Weights of a small image VAE.
Model: 48-pixel images, encoder widths [64, 112, 192].
Data: trained on simulated grey scan slices of phantoms with and without marks, 245000 training examples, 15.3 epochs.
Rows from block 5 of the encoder of a small image VAE, named by matrix and row number. Each number is 500 + 40 x the weight over its row's rms, rounded and kept within 0 to 999. All counts start at 0. Numbers have three digits each.
After each channel's rows are labels from the 100 images, of 14848, where the channel reaches its highest value: "colour at peak" is the nearest of a few named colours to the mean colour under the peak. Only what is clearly more common there than usual is listed. The data: simulated grey scan slices of phantoms with and without marks.
# conv: 3x3 conv (encoder.blocks.5.conv.weight, 112x64x3x3, each kernel summed), inputs 0-63

conv.10:513434541570502532498507574510435433495460507563463477446484468506486533549536440533533452641449494508514507514489455447493434509488519460496541534510480508483468469493475532514442519523557541
colour at peak: grey

conv.42:423474458495549497507509437524648537456440498502569490493489476536534479515421493487482546577443440507487521520521485569472477469424501574496486536492506539522459488506501477500520494488499465
colour at peak: black

conv.23:496405544448470539561529445499574497516491463499556542485596529514510448535488472546535457407486528525485478500503596491518505499560517467506501548522561571473481482471503482447497519537471531
colour at peak: grey

conv.11:422640487510510504442510468430506493495461547487421563482518504519458491524479440469511503475495528483534537433523528451468525489519530554404523476485522544560484455518471548537472510521505526
colour at peak: grey

conv.94:536521482493479525418487520514476527500469472486539504522500585495449410504564523433521510592490464523496543496457563471514537548456535462447459536411516482453516485498484509531471502483573417
colour at peak: black

conv.37:541580485435483422485500506481544499485504493522616486515529438511527451503580429498512523514524465525476531507465480475463437503630481442509472499512495551566500487489510514460542480514512535
colour at peak: white

conv.39:493508506537501467570560530502463578512502519528525502487473481432509516559444576490477545537413504482525523470515577535500541561512525500500469589523514491609453466535447488465519496510539450
colour at peak: white

conv.12:552518515442478495452409559492427465448567516523540467414538512481448501445477507489513492496468459474530503455469488445549611536423497541499535489515502498491483549530549560472466518504504508
colour at peak: white

conv.105:543502548491533512521515512540512499560446539569521523526451530554506572473391543501475535508554466533436542463569513451505487494493500488480495489602471441543530484523552469490477479458467426
colour at peak: black

conv.44:455441432554508485480511578506465490556470515586478513566498412500484577554533469533523469553519514467543494577419496509471531478524568519541487487502491515534543524410508519486508525511468492
colour at peak: grey

conv.74:533578506439510479460532506481513479582430472538472498556483514500468398457529485418497495477486519438416443424499513504543494480564486453446510478435493506531519545483522468505529472513458463
colour at peak: grey

conv.43:503508540510481445491516534532529537459444498528430525611476542457497521530542464479442498572483515516474534408463555475513491486568487511487476523471509521444461512514441487559556487487505607
colour at peak: black

conv.9:539603476516507469465432538532394447527480411534523545471484502499437506484503459512393478513510506507509465571457526490492519521442520559491529498520549460495481577517506506484439499487483492
colour at peak: black

conv.30:474508526518441494571530457480510531486514515421467514436470496522421408516420545517494503442459517396546510494490516498536566557485524540505477497552521514462478499513535494525487437566492435
colour at peak: grey

conv.101:503502539429474471517540449533483507446498547466519505504498423493557529510542465565492531536469604433474423537518492458541473511535500435529526550501484573529529557440522495515525492520586477
colour at peak: white

conv.97:578516499446493531422416525485435472516521456506582519528502542530460517527572566505535470514588511448487517532481530469462541552531562515437519468507493516547530517461535535465436520512475523
colour at peak: white

conv.82:451487598497511434509482457533470525481489560473472479522425535493503449476431549482487481547470467491488541444479463554475500513567523514491489473478434544481539550437459432427454496568496461
colour at peak: black

conv.73:499508531450496532525522509399478555559523521484628495491464549544479503486449541548490515504472513424511480470505450464469526475366496486463500476462547518545486529461496469490498526557524501
colour at peak: grey

conv.35:528493522464495521550488509521584563564588453462529519564447480478467477422458505503463523425470483474460470547548513507517532474538478523489448453465466469563544518427516496409495498513495462
colour at peak: grey

conv.98:482500468447496546530472512494465497498531543489501500443488500535466499454423527382445485483559500368470465500518554471545534485526533465428530471509545480529552497489532481427495497492564523
colour at peak: white

conv.66:459493572452462514498451534501492481463471503493487469403534537521483544440513514531446530528517486398526490505464473552437516505501497505473506515522448464439446536496540541501591442492569580
colour at peak: white

conv.5:426479471523504511503466478512444581485537537503527525524528519463525490467526429529481545614505509528447476539487522561465538530435440512534413494472507489561417562519464509523510474469460468
colour at peak: grey

conv.81:498438568491481564513461488535534531513452486563546557540520536556428466504560521459521518494421433503476465474457558521438437474516545505537475536546557540511452517477474490549516534510571488
colour at peak: white

conv.40:451526519445561587487463424407519474436482579457521511419513516521488568478412526441467496524539498494505561497481471530515495497515460484464512465472495458488491440576503514471476539482486483
colour at peak: grey

conv.108:477569470486485470506487575522388420478561529468469463526476443508465532527492470493480499607498520447530477483489514479471478534495493547465514495424444497523527437520431461434458531477512511
colour at peak: black

conv.109:513522545530512561516424547519491539494425407492509544511469493496465482550486487497502521445490454556424530520503462501469442550565521543502471550556471471427528465541432437520498549532490450
colour at peak: black

conv.79:453502478410511473519458446515582518519549469491525501600462494537477491507498586459517525383520477513594514550523522477483527479486492541551459460524471509506522422465541509517511510467510473
colour at peak: black

conv.91:520528488516467492519542531466381465472492452508466477467547450547473528513506519419522469508532505412470528514508434466513437468496460532519447495508506490538581447441518430576516506445477514
colour at peak: black

conv.96:491512450500518440561469446502518512507541485461584425445529468502525500454479600483529496543462454559542558558505445478470578487567466513512507477502457572491543544497561490498480466522529506
colour at peak: grey

conv.46:477521510474532570504536515448390525465493575511498510487486476538466523500469541438470448539475544461484551544475439476558546548525452406486522470457472461524560499510462431451476512466495471
colour at peak: black

conv.54:497544538468417582506469512488485534451503507535496503384542550440505509442536563485547469393487460458463558507513477549511507504523451537515456507470473501458509484531455526541509470549514550
colour at peak: grey

conv.76:491452456488578463510494490530479462477453566484570487439456428535446529449494498504563488517551449471503471524576470602531457547548500560488481465459504486462455505492540563522490453485529501
colour at peak: grey

conv.72:546539502457521463482506542522513540542456501461577558448485450496452472489561415512519560515419479427513410480448527560464522557485516471501545521511486534520516475508496535416446496501539505
colour at peak: grey

conv.110:494496518480475474520443512504583506461529460528481466510491506442531481452533510430469574453529476428503566445449476536559519511430461510509497488549496489470467440462510516364518495478481448
colour at peak: grey

conv.87:528476478479498477497453539474600540497476484432477507504540554453460435459541603506490490473480513509513555464520553534502464518593515501545469426448521505429463470473480503549447495540545469
colour at peak: grey

conv.24:534533497464463525522478571489513527448505555482612546512525504492528501488514467418451494518432560493514464508498507485527526500591544532429525486528540529571475472567512465535521457467421463
colour at peak: white

conv.36:514545513487526489468515553482460442569537486559540553482511508523484465563470477454469488482466522459468499563419502539452463501492514486443529533447527474513464423431576569468564447514449477
colour at peak: white

conv.51:505480549590539537519464519515591542449508506503534495536430488533458607519504502465521498512412503470498472469539477398477464543549542524453440544495483446452478528463475498513473483503520511
colour at peak: grey

conv.95:469448472530525496484540530483440470411513493549479484439545476530458513509455443547482440608431486473523441478404533567494521503481473460456496558477510522539509509538528477451523452520500527
colour at peak: grey

conv.107:464431506477479425498503448472393493512498436429518466500504507520487462532521447452546496543504540441435513459495540433543443499487458487505507521532491572506514546428414449484491495497523541
colour at peak: black

conv.38:526463476517521500474545481477456476490568534449571561437498504433491545542509480443512505498506585456521409489456503470463553532464519446445452508488524484486456481568434493542471523563460544
colour at peak: white

conv.93:512493476532522500552481538553492466581453503519620509557488521475475505507547483506509483453486477529525468503516529502545461483461529454512501510500583418409484532505469425441543431444488539
colour at peak: grey

conv.75:458431462550520475497466530436461492453544540484552487396496508448511496544445533438475489520503505477496475425522535428493580493475474444559517551437491557512534531527466486571491485494493535
colour at peak: grey

conv.62:493538554499469506473479524487532548445437499543530476389531504465476504502534439541487521490539450517485607444498540548493407496436524542526515470480522502460447463555461492482468492541563523
colour at peak: grey

conv.6:451529488510464488511544513548461462487437509541572490477507479449509516456448548440487485418507483529452530445438494428539452501479450469499464516485541555405511485546415456475516474497460553
colour at peak: grey

conv.53:521470417486488465494470510493478458519521499415486559433534405473532454524460470478504500473485519476577498552461478552513474527516497562478512492479518497567431452408432511423543503487516498
colour at peak: white

conv.88:490505438444496456489466523505501503491476468445539501491437500489512460552587492487516574401513526480402457526477541457510520556552527505486520487484501495443521519559387525501470551498532550
colour at peak: grey

conv.25:546493547444478475413476542489551488507505493513536490465530517510561492484484478468577526438498522483427444540458478479430484477514423492428526535541485434618468478499562496496521506519505465
colour at peak: white

conv.20:542499552546501518481451520495409537515532443518478442488484441558463489504535480467582476617512457542586484469536479451480496560480468542501480458537469488538554507505547509492439533516503467
colour at peak: grey

conv.26:565492473500465447484539480482552514479502564492530501477518465460537515497439549472516491515538446429578448512539498532497473557431424484523464501520440537593496439567477516459503501507436558
colour at peak: white

conv.18:515561540397498456526507460516478498422543514526440460454494495471510487443410536423519494522578493499475512427518508485509571547524475482494487499479510603537514508427457493493519478490527472
colour at peak: white

conv.1:440433512525494487454492491487564538503546543433519477472513490506509489466425456511460511510574450483487538420546468496567544489512500555508506443482491472578499491507461566482412518465535586
colour at peak: grey

conv.92:534518547524512521646527559485533524475494451463615443506482482535456497489530476506479539421497496497519483445507501445484504505475540527471539485525520446492473517521489434548496481470504403
colour at peak: black

conv.31:531481520547530470452511562506658499489508541474470552578444570498488434520486499494469531474485545514499524472517479529512521516539513497440532471460494474514491513619465510493531505520434508
colour at peak: grey

conv.28:458472467523447436491520449510573510452487510446495436458505464561484579530424482474427519380523473479492597509488501541491441449551526519553483519486474496459493505501526516488472489523486485
colour at peak: black

conv.29:463561537588515502513495508474410528548490426465493522415436552521498477493415519516470471499481509479494494423519478436510463526438491504505425474478497492461427472532458510470515476465482428
colour at peak: black

conv.67:497525482542544528517448514451562498580476540465434557525522478455481530477502461420515498616578501486526485516494511548537561444522507491518497468518501440451457512479464427430517488459511521
colour at peak: white

conv.16:494560502496486439508500602432534506464502500507592508487486477477492469487525455426486454454513450441474472465446489542534480485581463444500531467487551575585475488499477528429536479503479503
colour at peak: white

conv.15:487606456522515443506465469445521515557497529500526526452567479455503554500507561446528480537529467558495540542467456479452504457579555430518450497515550459459523447444546497476530506526470535
colour at peak: white

conv.59:559515499504520476546482459470464531505545578543514448452441578494502542465447505525465506482539551475459516428498517484521543481527525409437505457534476405514547562476585490496492463507476503
colour at peak: grey